python train.py --model="multi-label image tagger" --dataset="simulated grey scan slices of phantoms with and without marks" --train_examples=245000 --image_size=32 --crop_scale_min=1 --horizontal_flip=false --rotation_deg=5 --color_jitter=0.1 --cutout=0.4 --arch="vit" --norm="layernorm_no_bias" --norm_position="pre" --hidden_act="gelu" --head_dim=32 --fused_qkv=false --bias="all" --qk_norm=false --layer_scale_init=0.1 --parallel_block=false --moe="top_k" --num_experts=4 --moe_every=1 --expert_mlp_ratio=0.5 --experts_per_token=1 --shared_expert=false --patch_size=[2, 2] --layers=8 --width=160 --positions="sincos" --pooling="mean" --num_labels=13 --mixing="mixup" --residual_init="none" --optimizer="muon" --muon_scale="match_rms_adamw" --learning_rate=0.0049 --momentum=0.9 --nesterov=true --orthogonalizer="newton_schulz_5" --adamw_lr_other_params=0.0027 --max_grad_norm=1.0 --max_steps=5300 --batch_size=64 --epochs=1.4 --lr_schedule="cosine" --final_lr_fraction=0.05 --warmup_steps=530 --weight_decay=0.07 --adamw_weight_decay_other_params=0.01
Rows from block 5 of a small multi-label image tagger, named by matrix and row number. Rows with one number within an expert belong to one neuron, the router's apart. Each number is 50 + 10 x the weight over its row's rms, rounded and kept within 0 to 99. All counts start at 0.
Before each expert's rows are labels from the 100 images, of 14976, where the router gives the expert most weight on average: "strongest on" is what is common among them. Only what is clearly more common there than usual is listed. The data: simulated grey scan slices of phantoms with and without marks. In brackets: how many of the 100.
# router: router (model.blocks.5.mlp.router.weight, 4x160, trained with AdamW), inputs 0-159
# up: expert up (model.blocks.5.mlp.up, 4x80x160), inputs 0-159
# down: expert down (model.blocks.5.mlp.down, 4x160x80, transposed), outputs 0-159

# expert 0
strongest on: limb (100); noisy (60); crack in bone (40)
router.0:65 37 53 62 41 31 41 52 31 61 58 42 50 48 66 49 45 47 43 51 42 40 60 33 49 68 52 51 50 46 44 45 67 55 45 53 41 42 68 79 44 46 43 64 71 65 48 38 40 22 28 45 41 51 58 37 65 58 50 47 46 43 13 58 53 61 58 54 53 47 46 68 60 47 37 58 34 54 56 46 51 46 47 51 50 53 67 42 50 59 41 36 50 63 59 42 43 39 44 46 60 48 46 59 63 48 47 41 50 63 33 63 48 39 48 34 59 61 54 54 44 51 61 60 47 63 59 58 43 43 63 57 43 61 57 52 57 50 37 44 51 46 48 46 37 58 58 37 56 51 63 48 40 39 55 52 46 58 57 59
up.24:30 56 51 44 59 42 36 51 63 43 58 54 45 54 43 47 50 47 57 36 64 45 48 59 29 48 24 50 68 50 59 50 33 49 42 62 36 51 53 47 44 64 43 56 57 75 37 59 46 46 43 49 64 47 66 47 52 47 34 59 57 69 64 35 52 49 39 25 46 60 46 54 68 55 50 41 52 54 47 37 53 51 44 30 58 53 43 43 38 40 59 59 29 44 60 46 62 44 57 56 63 50 45 49 62 44 50 47 52 51 56 61 46 43 60 44 49 65 56 39 47 48 39 47 47 55 69 52 52 62 36 38 49 31 46 62 57 40 57 49 55 54 42 75 59 37 39 49 52 51 59 37 56 52 62 55 36 42 64 78
down.24:48 52 57 40 52 35 52 55 67 38 47 51 33 55 51 53 59 41 57 55 51 54 44 44 57 49 41 74 66 38 72 46 60 59 73 66 48 61 60 58 62 40 55 40 52 50 35 58 45 59 44 55 57 29 36 55 53 31 40 51 58 51 52 50 66 44 62 41 35 52 58 54 55 49 44 51 70 49 25 49 49 41 39 48 46 51 29 25 52 45 50 59 53 50 50 52 50 51 65 56 56 57 51 41 66 51 49 45 41 21 67 55 61 54 47 32 41 45 35 36 59 59 59 67 45 66 52 40 62 66 45 47 39 41 38 45 38 41 54 62 49 49 45 46 35 50 52 39 41 49 61 48 55 37 58 48 43 53 57 38
up.25:51 36 47 47 58 64 47 50 46 57 44 42 21 57 42 50 59 45 47 57 43 46 42 48 48 49 46 60 61 20 54 54 49 43 54 60 58 58 50 58 44 52 51 48 65 54 39 49 64 63 46 60 56 50 59 45 41 42 66 45 53 44 55 48 64 16 48 50 57 45 69 47 32 59 34 62 39 42 44 42 40 58 52 45 56 49 52 57 54 34 53 51 57 45 62 48 64 56 29 49 50 52 52 63 22 49 40 56 50 59 47 46 55 43 54 77 57 44 57 66 53 47 54 67 45 60 50 44 42 39 78 51 50 49 67 65 26 59 66 48 61 38 63 38 39 49 58 39 42 50 41 53 48 45 37 53 37 43 46 47
down.25:38 61 49 46 55 36 51 58 47 42 36 51 67 66 41 81 48 51 48 46 46 32 50 52 41 62 51 53 67 52 51 44 46 64 50 38 26 57 35 41 44 63 45 56 52 37 68 54 44 42 43 45 47 55 39 42 61 35 48 55 61 32 45 43 57 49 56 45 48 53 61 69 49 29 59 39 31 52 41 67 41 49 48 43 50 46 64 49 56 49 46 41 58 49 39 42 63 45 57 44 53 54 44 67 52 57 68 30 44 72 56 48 62 35 53 56 44 53 46 54 62 32 56 54 40 18 65 55 56 52 47 54 36 52 46 47 40 48 54 53 55 53 50 41 55 39 57 60 60 57 29 70 54 57 47 42 50 51 66 53
up.26:47 42 51 56 43 60 52 47 80 47 53 56 61 72 63 47 62 43 57 47 57 52 43 52 55 68 37 45 48 46 53 43 58 40 48 58 55 55 39 39 58 55 45 51 32 47 60 50 59 41 44 48 54 51 50 44 39 40 62 51 28 42 51 33 76 47 53 63 58 64 53 40 36 52 49 61 57 70 44 55 47 54 42 44 39 59 50 39 51 44 48 59 60 49 63 30 50 46 54 38 43 47 70 46 56 50 35 36 48 38 54 47 39 69 25 44 45 46 53 58 56 50 53 44 58 56 35 75 68 53 41 25 46 40 48 53 49 53 60 54 35 31 55 44 69 33 54 49 56 38 42 32 45 55 45 49 57 54 55 63
down.26:43 51 50 45 37 56 49 66 48 50 58 33 51 50 44 59 34 71 40 40 37 38 70 42 31 54 55 49 44 69 41 48 45 46 45 46 35 63 56 70 53 47 59 47 55 34 63 66 41 48 46 51 45 58 40 68 57 54 58 40 57 79 51 58 56 55 56 48 34 50 49 55 70 45 50 51 53 44 36 46 39 45 43 52 52 49 31 51 54 47 64 41 47 52 33 50 46 52 38 60 63 47 45 62 48 47 55 77 66 75 41 38 57 56 49 28 61 49 38 46 56 63 34 56 70 52 61 33 46 53 45 45 59 41 56 40 49 41 47 46 59 59 41 55 59 51 40 52 55 52 40 43 30 55 53 38 40 60 63 51
up.27:51 77 70 48 51 62 52 45 56 48 48 31 52 36 64 38 54 49 45 29 32 49 44 40 63 42 25 46 46 36 48 50 44 63 55 58 55 66 50 33 25 34 42 60 37 45 69 49 56 49 50 57 49 47 57 49 62 34 52 38 71 62 66 36 63 31 37 44 56 40 52 45 51 52 63 56 53 49 56 46 51 55 52 55 51 60 63 57 60 53 54 49 50 49 34 44 51 47 35 49 49 54 28 49 51 52 45 57 41 33 53 25 70 51 59 63 54 52 59 58 46 51 55 35 36 58 64 51 60 63 68 51 35 51 54 51 41 51 51 51 30 49 50 68 51 48 54 53 48 52 40 53 51 57 42 48 38 44 61 47
down.27:52 41 44 41 64 77 46 42 43 53 52 47 36 51 45 47 34 64 49 74 66 53 45 67 26 41 50 41 63 53 45 40 53 51 43 38 52 28 41 67 47 49 48 38 59 38 44 63 54 54 33 60 51 39 50 49 42 45 52 61 62 41 54 44 40 46 47 40 50 68 52 61 46 72 57 35 31 47 62 50 55 46 39 48 57 54 54 55 47 65 53 53 71 55 56 63 48 66 58 56 54 51 58 39 60 48 49 48 39 61 45 49 39 60 67 45 40 49 39 46 61 71 45 51 40 34 63 31 41 58 49 52 56 54 56 33 43 41 49 50 38 50 62 34 64 51 49 49 40 28 71 43 39 48 55 52 54 44 55 56

# expert 1
strongest on: ring (89); low contrast (78)
router.1:42 44 53 61 77 51 56 46 65 22 38 37 50 40 41 54 39 39 58 51 29 57 51 57 62 45 48 50 48 43 52 43 55 46 40 43 67 62 52 53 47 40 36 58 44 54 44 47 51 68 55 56 43 35 59 45 49 45 50 50 34 49 68 63 38 49 24 41 34 42 43 45 60 55 59 48 61 41 48 55 44 61 39 50 57 52 65 57 39 44 60 66 60 38 46 45 42 66 32 26 56 57 49 54 42 62 36 52 78 48 43 41 58 50 38 69 47 41 62 53 40 54 49 46 62 36 59 56 58 54 42 36 55 54 55 53 44 54 53 49 52 46 45 43 64 42 48 64 61 45 46 54 70 60 51 67 38 40 35 51
up.24:41 56 45 39 49 51 47 48 33 47 55 52 63 53 44 47 47 58 46 49 50 48 40 59 44 21 65 43 56 51 51 62 62 44 41 42 29 58 58 49 47 78 58 59 55 57 55 46 52 40 67 47 75 45 67 52 55 43 52 49 56 41 49 46 50 31 60 55 60 32 51 41 49 49 34 51 34 48 57 43 47 47 64 56 37 52 35 47 34 66 63 47 55 53 55 46 47 75 56 57 38 49 35 61 41 45 53 48 65 47 39 55 67 46 43 38 62 48 48 36 55 37 50 51 41 59 37 31 54 71 75 39 44 56 48 47 46 71 72 64 62 49 46 45 52 51 66 48 44 42 52 43 49 43 45 64 52 52 53 36
down.24:39 56 40 50 56 45 50 65 52 55 59 49 61 53 38 49 45 65 57 44 49 60 45 58 46 41 46 56 60 34 65 47 60 45 54 34 51 63 39 67 54 48 63 61 60 53 50 59 37 44 62 42 23 37 27 42 41 52 48 52 28 50 56 54 58 64 43 41 74 46 67 43 46 54 57 34 59 50 56 49 39 42 51 34 54 47 30 40 52 62 63 38 46 45 63 48 43 56 49 59 46 47 45 67 69 41 41 62 56 30 52 45 42 41 39 59 48 38 62 39 37 63 56 49 50 70 60 40 52 57 42 49 45 53 54 54 39 58 49 50 51 46 38 61 30 36 41 45 41 36 73 38 39 60 40 35 39 49 53 60
up.25:48 49 70 40 60 75 32 56 57 58 57 67 40 64 55 60 53 55 41 43 49 29 60 58 57 55 51 47 49 41 40 42 57 46 72 57 53 38 40 53 39 73 63 31 45 60 68 41 49 57 38 56 49 51 56 64 39 24 53 54 50 45 55 54 46 51 66 63 59 38 35 42 50 47 53 35 61 37 45 50 67 62 69 50 42 38 22 38 42 50 55 72 39 42 44 52 58 37 36 38 54 37 45 54 42 41 57 45 42 56 55 48 46 46 56 42 51 54 46 46 73 49 56 74 57 54 48 54 51 63 57 49 46 50 51 46 41 46 39 60 49 58 55 37 55 45 46 47 37 54 50 31 48 47 57 42 52 49 57 61
down.25:51 42 45 31 44 33 51 51 45 58 51 57 49 46 45 42 29 49 18 42 58 42 42 52 39 45 70 53 43 40 74 38 45 72 47 40 46 49 57 35 30 46 57 60 34 38 49 37 47 44 51 50 47 42 59 59 52 58 61 69 51 36 56 58 61 55 55 30 42 57 44 39 46 59 52 65 63 51 71 54 64 69 44 56 41 45 43 42 52 40 51 43 42 48 37 39 48 35 51 44 39 37 51 57 55 53 45 47 32 40 38 51 44 48 49 48 58 52 65 62 61 40 51 49 59 71 66 62 49 36 50 45 36 49 45 51 54 58 39 61 63 51 58 72 48 61 52 53 48 28 63 59 55 45 50 57 51 46 46 43
up.26:42 52 47 64 54 52 64 51 50 33 64 39 47 42 56 52 35 49 71 31 33 53 20 45 44 43 67 54 54 57 64 38 50 55 59 63 60 52 58 61 42 56 61 43 41 52 63 48 58 39 51 43 38 47 51 43 53 48 42 39 54 51 43 50 48 38 56 51 35 59 48 64 33 33 50 48 46 56 49 41 76 50 69 54 43 40 55 58 62 55 67 50 51 52 35 50 42 60 31 47 64 37 52 60 65 59 66 49 42 44 51 48 65 56 41 54 42 49 36 45 46 56 65 44 42 51 36 58 44 38 51 60 46 38 57 53 47 49 51 54 61 31 73 41 51 54 31 70 42 56 37 43 51 30 60 43 41 60 48 65
down.26:61 46 42 62 20 40 40 55 62 57 47 39 36 55 56 45 49 72 49 58 69 41 51 36 49 56 59 46 50 47 37 39 55 61 61 48 46 49 48 43 57 49 65 65 61 41 44 31 46 44 42 36 58 50 45 55 48 53 62 46 64 56 43 79 58 57 47 49 55 60 61 41 42 61 32 37 44 50 53 62 36 61 34 43 42 46 46 62 49 31 53 41 32 52 40 46 57 54 49 65 58 41 42 47 61 31 50 47 36 35 56 56 64 58 45 56 49 47 42 67 37 37 64 61 58 37 59 36 54 60 40 59 58 52 53 63 49 54 57 52 41 51 46 46 57 66 69 57 56 38 71 50 44 31 47 61 50 54 40 39
up.27:54 56 56 48 39 53 45 34 46 59 51 39 49 41 70 44 56 59 52 54 51 55 46 44 41 38 55 47 41 40 82 59 64 38 42 46 62 57 58 66 48 27 55 49 64 40 42 46 50 46 50 57 37 43 43 51 29 44 50 52 63 42 44 49 50 35 48 38 70 52 47 58 48 67 42 51 52 50 27 39 51 41 45 37 48 54 33 43 39 69 47 44 43 61 59 50 48 44 46 44 39 68 64 54 51 65 14 61 62 71 68 50 53 40 34 49 36 56 57 58 51 53 66 53 47 43 38 41 34 56 72 67 48 55 59 52 51 50 55 41 40 53 53 44 52 58 62 44 65 51 46 58 54 59 53 48 50 50 44 51
down.27:41 52 44 49 56 68 39 66 37 46 55 51 54 60 59 46 61 68 55 44 57 40 53 58 65 41 60 45 55 61 53 35 58 76 36 41 40 42 43 57 52 61 50 55 49 58 71 32 56 57 42 52 44 51 52 33 57 65 38 57 48 39 55 48 70 51 45 36 41 33 51 72 51 58 30 40 50 37 51 50 55 40 42 36 45 41 63 42 52 44 58 69 64 26 48 33 35 43 57 58 46 51 53 55 55 37 65 64 54 58 51 62 58 66 52 48 45 55 51 39 44 53 42 58 28 36 50 48 37 55 59 54 63 54 55 32 55 51 30 69 53 39 59 43 40 51 59 60 53 56 51 42 66 52 59 51 50 51 47 57

# expert 2
strongest on: limb (98); streaks (55); several spots (49)
router.2:55 57 61 55 48 40 52 31 39 37 62 50 40 58 63 42 37 57 47 28 77 37 55 53 64 46 55 47 60 49 43 55 57 49 49 60 55 35 50 66 65 52 59 59 60 57 61 70 58 48 47 48 55 39 54 70 55 45 35 43 48 53 53 49 55 39 49 41 39 61 48 46 65 54 49 38 40 56 44 37 55 38 51 39 38 36 46 38 61 52 57 51 37 49 53 57 52 57 59 75 44 52 60 44 70 36 62 51 40 59 70 22 46 52 32 57 42 60 41 54 53 61 56 65 56 62 52 42 53 45 62 44 39 34 37 48 58 39 56 56 38 48 48 68 49 56 31 36 41 55 31 41 47 45 43 55 50 56 41 51
up.24:42 54 46 51 45 41 56 43 47 49 64 62 33 60 61 52 57 62 48 41 64 58 50 65 55 66 56 66 45 50 45 57 55 55 53 55 50 69 47 52 62 67 50 34 58 63 66 67 53 56 35 49 40 47 39 46 58 42 32 44 35 35 44 36 46 45 44 58 54 65 46 59 58 36 48 35 51 34 54 54 65 50 37 57 49 31 35 58 52 47 43 50 42 45 59 53 73 77 35 43 43 46 57 55 56 32 57 43 49 68 55 29 66 63 59 48 56 50 42 66 57 62 52 33 50 41 58 46 72 54 51 59 52 38 45 50 54 42 54 50 53 51 44 67 49 48 51 32 52 46 42 51 50 42 47 25 48 63 44 36
down.24:66 45 58 54 43 60 41 64 47 54 59 49 44 48 59 40 53 42 60 50 35 48 45 63 59 62 56 49 46 43 62 40 46 45 37 34 38 33 59 40 33 36 49 67 41 41 37 50 49 43 57 52 48 49 28 56 51 57 58 49 41 66 50 58 49 56 44 52 55 51 79 47 56 55 67 55 53 53 51 56 48 50 24 43 61 47 58 37 53 44 59 45 42 68 59 46 53 54 63 42 42 60 48 50 56 44 42 40 61 49 41 49 26 59 43 59 63 39 38 29 35 36 44 24 55 40 39 32 62 49 43 56 57 59 45 55 62 45 49 63 66 51 55 45 47 43 63 45 47 65 50 71 56 50 68 60 33 50 63 48
up.25:52 47 51 45 58 43 53 34 42 55 37 44 43 52 49 38 51 44 28 43 54 46 37 54 42 62 43 59 56 65 51 51 48 60 65 43 44 68 39 41 33 45 35 61 46 57 39 51 30 63 56 50 46 33 61 40 51 55 54 75 61 44 43 59 38 68 52 52 59 65 50 57 72 37 51 24 58 63 53 66 43 46 31 65 56 33 46 47 41 51 43 49 67 50 60 52 54 51 60 54 52 55 49 51 58 44 50 41 66 61 33 41 54 59 61 58 49 68 51 52 49 64 54 46 54 71 56 36 54 64 53 54 45 38 50 41 53 48 29 35 44 43 69 47 44 55 51 42 67 71 53 39 44 42 39 43 42 54 52 64
down.25:66 39 44 66 53 55 59 37 62 60 52 47 66 43 53 39 56 34 48 50 62 47 28 59 62 51 62 29 65 52 57 69 48 58 60 49 63 36 37 42 60 55 63 32 40 46 67 62 47 49 64 55 30 36 46 48 48 42 43 49 53 74 54 49 61 43 58 52 50 50 58 50 63 34 30 57 70 45 36 68 78 41 64 38 40 47 34 42 45 39 55 51 48 49 58 56 58 51 35 46 39 38 50 53 45 62 46 51 48 37 43 50 48 42 50 50 45 66 54 36 38 38 34 51 50 69 58 37 49 58 45 56 56 57 50 51 31 43 58 53 41 47 52 59 38 35 55 58 48 45 65 55 48 43 53 54 51 48 44 50
up.26:40 54 41 35 43 54 50 57 53 54 67 53 34 58 47 42 54 57 57 37 63 53 59 63 71 38 55 50 58 45 62 54 67 60 32 62 48 49 44 54 33 65 66 45 50 53 62 44 55 60 58 41 61 59 56 56 53 34 51 45 40 38 58 39 49 62 42 46 39 45 44 49 55 59 40 49 56 58 43 17 52 40 50 48 39 55 49 46 56 33 60 50 28 39 43 55 57 55 52 59 54 60 55 47 58 41 62 44 44 56 74 38 44 41 38 48 52 46 51 62 65 49 55 63 33 57 56 54 48 56 53 58 20 27 49 49 62 56 36 59 57 45 36 62 68 49 56 39 48 45 50 40 57 46 31 27 51 46 62 51
down.26:50 58 56 52 44 60 48 32 50 63 42 61 45 45 38 49 58 48 50 70 67 67 35 47 52 50 51 43 32 69 59 44 55 75 36 36 63 55 49 33 63 41 61 59 39 34 26 58 42 54 42 51 64 43 52 53 58 53 57 54 49 51 52 59 55 49 53 68 58 38 53 25 50 48 57 49 48 40 54 64 54 45 53 35 73 37 34 50 53 50 37 45 53 52 50 61 49 40 50 63 37 53 53 52 69 63 44 66 60 50 40 57 58 38 43 53 48 37 42 53 44 64 62 56 50 58 50 49 42 46 26 38 63 60 44 43 37 51 66 37 52 51 41 59 37 40 45 54 38 63 38 68 42 52 59 44 49 46 38 44
up.27:52 39 36 47 39 56 47 48 47 44 50 49 37 34 60 58 56 63 54 48 63 52 43 56 45 71 61 43 57 39 55 47 54 50 45 47 66 56 34 51 68 50 59 34 64 55 48 50 52 46 50 59 41 58 45 22 46 49 63 77 46 45 35 64 41 47 47 57 32 32 51 49 56 67 34 46 48 53 56 37 39 29 57 42 52 63 41 52 50 35 60 58 52 44 55 48 43 47 43 49 37 53 51 37 47 65 15 38 69 61 57 45 47 49 49 57 51 43 53 52 48 57 46 58 53 56 61 64 38 32 58 67 70 39 46 31 58 55 52 54 43 57 60 40 48 57 64 47 43 49 42 58 45 54 57 62 54 29 61 58
down.27:50 58 42 38 52 46 60 61 53 53 49 63 54 61 36 45 68 57 46 45 60 44 57 48 44 38 46 53 47 37 52 48 38 56 41 57 56 44 54 52 50 51 43 50 43 20 32 26 48 61 38 54 62 37 66 37 59 64 61 40 66 44 40 45 56 23 44 33 45 73 52 42 49 44 56 47 41 51 43 65 33 65 52 54 62 50 57 45 51 44 45 52 59 35 53 42 64 42 56 46 52 69 43 58 41 65 56 33 51 59 61 55 64 58 70 54 38 52 64 43 27 42 57 49 36 32 53 51 55 50 53 67 38 53 47 38 51 47 54 62 44 53 45 45 55 47 34 56 59 58 43 47 62 67 50 58 47 66 51 34

# expert 3
strongest on: belly (69); bright spot (50); several spots (41)
router.3:43 58 36 34 49 73 59 65 38 60 50 67 51 45 55 53 61 54 50 71 67 46 57 56 44 50 39 50 53 52 43 57 45 49 46 43 56 41 45 34 51 53 61 17 29 35 37 39 39 46 65 63 43 64 50 45 61 47 61 61 57 51 42 60 44 55 60 52 77 48 36 48 50 52 40 67 59 56 48 47 50 55 62 49 60 63 47 51 58 40 54 37 45 63 34 67 65 38 59 42 53 54 64 40 47 51 63 42 57 40 62 51 55 29 55 46 44 27 48 44 38 42 47 51 40 42 52 49 43 47 62 68 61 67 53 52 54 54 52 63 54 55 38 68 54 49 61 53 61 50 52 66 54 53 54 43 61 50 61 56
up.24:24 45 60 42 34 36 71 63 64 64 43 32 53 53 47 53 61 47 57 32 41 48 49 59 52 38 56 45 63 46 46 47 59 50 44 80 56 53 64 59 49 38 62 68 56 30 31 55 52 47 34 42 57 41 49 56 43 47 51 46 53 65 45 51 59 58 45 59 46 39 55 57 51 51 59 57 58 46 64 61 61 52 63 67 26 39 58 42 43 43 47 66 45 45 47 35 57 59 58 49 39 53 33 62 44 38 67 62 40 51 72 56 62 51 69 50 50 62 51 51 48 37 46 61 61 51 64 41 46 45 44 32 41 46 52 57 43 39 56 53 59 61 49 53 52 37 42 53 45 35 43 50 48 42 56 40 50 35 43 65
down.24:49 45 48 59 62 49 54 37 53 48 58 39 35 40 28 54 49 59 51 59 23 40 35 56 43 63 57 36 58 60 47 48 70 40 65 51 66 39 55 40 44 51 49 38 67 71 55 57 50 48 47 62 61 48 50 58 40 43 47 37 37 53 62 41 52 75 48 47 43 42 61 62 51 64 44 32 40 51 57 52 59 42 69 47 37 51 53 30 40 51 60 67 53 50 42 57 35 50 56 64 37 40 50 55 53 51 59 47 39 57 55 37 49 33 57 49 52 55 64 48 34 57 37 62 67 39 52 64 55 61 44 63 50 46 44 49 45 46 48 50 75 51 49 41 57 63 54 56 47 29 57 33 45 41 52 57 49 58 67 64
up.25:52 55 51 24 40 38 46 76 54 51 51 64 43 50 51 33 44 64 47 50 51 43 45 46 42 56 41 55 64 45 52 60 68 49 59 47 43 39 41 57 62 51 50 47 41 55 50 35 53 37 36 34 41 67 64 43 59 45 43 52 47 71 50 50 60 41 47 35 51 55 33 67 59 35 56 51 37 58 52 44 52 41 42 27 47 36 53 61 70 39 54 48 53 49 55 49 44 55 43 56 64 30 67 47 51 42 54 45 38 36 55 61 45 58 62 46 50 45 52 48 44 42 50 60 56 37 54 46 75 42 54 55 37 48 41 40 63 30 54 45 48 62 64 64 36 49 58 67 63 64 52 67 35 56 61 30 53 53 59 58
down.25:40 43 51 44 62 73 50 66 54 58 56 58 53 46 37 59 43 36 54 28 54 41 60 42 34 26 49 58 60 57 58 62 53 35 51 52 47 73 46 60 39 62 57 46 46 69 53 63 43 63 43 60 59 52 49 51 33 32 45 35 41 44 56 29 50 79 47 49 38 41 22 71 46 55 53 55 45 47 67 55 39 48 44 69 57 62 32 38 47 54 43 51 49 61 60 42 39 58 67 55 42 50 45 53 54 50 41 51 58 51 40 45 49 42 56 41 56 60 54 46 37 55 54 63 50 67 51 54 56 68 61 47 42 48 61 55 42 60 46 36 50 45 51 32 44 43 45 43 49 60 49 55 52 42 39 58 39 37 50 43
up.26:47 45 50 65 58 26 51 52 37 50 33 52 60 51 63 45 58 34 50 56 50 34 36 53 51 51 52 53 38 60 41 47 48 30 55 61 41 40 44 54 42 59 49 45 52 60 66 50 59 56 37 37 46 54 48 40 69 50 50 50 31 70 41 64 72 49 50 55 52 57 58 56 59 41 34 38 38 63 56 47 62 42 60 52 30 52 42 41 44 55 36 52 40 62 41 47 61 40 74 57 73 35 30 60 60 51 47 42 43 57 50 54 56 48 52 52 65 40 44 43 61 56 45 44 60 51 35 41 35 47 38 48 43 53 53 58 66 40 58 43 54 52 44 57 66 58 59 64 48 62 74 52 27 41 55 56 64 57 49 42
down.26:62 42 61 44 46 33 29 43 48 52 54 59 50 42 23 47 51 64 48 55 42 55 48 45 34 45 51 52 41 41 55 33 58 48 53 57 45 61 55 56 73 60 53 62 41 66 57 45 34 42 64 40 60 49 27 46 63 35 43 58 50 63 47 47 47 35 48 39 56 45 30 42 46 46 45 58 42 48 42 54 48 54 66 65 59 53 42 38 59 58 27 48 57 45 68 53 58 54 34 57 35 51 45 71 60 56 40 47 50 51 42 57 55 54 39 46 47 37 56 62 41 50 53 75 54 55 73 63 62 51 51 54 63 46 59 42 52 57 51 49 42 41 56 66 55 53 31 33 56 52 58 30 62 42 55 65 53 37 43 48
up.27:59 43 69 51 64 66 23 61 51 57 51 59 55 47 60 32 70 68 53 27 62 40 59 70 56 53 41 72 44 52 60 56 53 41 52 50 47 64 43 45 36 45 37 51 46 57 44 44 57 30 53 47 42 61 30 61 44 53 42 57 55 38 65 50 55 57 47 52 37 57 34 37 50 44 56 33 57 56 53 50 46 46 50 58 49 45 45 49 51 47 49 54 58 49 38 52 53 46 50 31 41 44 59 56 56 45 54 42 35 54 61 53 53 55 26 44 51 64 33 54 40 43 59 59 48 41 51 50 37 72 48 38 57 55 51 33 34 50 48 50 51 40 55 49 64 56 58 37 51 44 45 69 74 49 58 51 68 37 52 32
down.27:66 39 49 66 52 47 50 58 44 48 43 53 61 55 33 49 24 63 42 40 49 48 62 40 36 52 40 27 48 21 33 43 44 40 46 39 44 50 54 36 57 60 53 52 59 47 43 30 62 44 44 58 20 49 41 52 63 41 55 54 47 60 57 53 51 44 52 52 48 49 27 28 33 47 60 50 37 55 59 55 60 65 52 59 55 63 47 70 56 48 48 35 36 35 48 37 51 53 44 53 47 41 56 58 60 50 50 59 54 42 54 77 32 48 55 56 55 58 42 65 45 58 63 67 65 59 60 49 45 54 52 44 46 48 54 59 59 48 31 50 43 53 57 52 32 34 52 63 48 41 53 45 56 57 60 56 52 47 45 47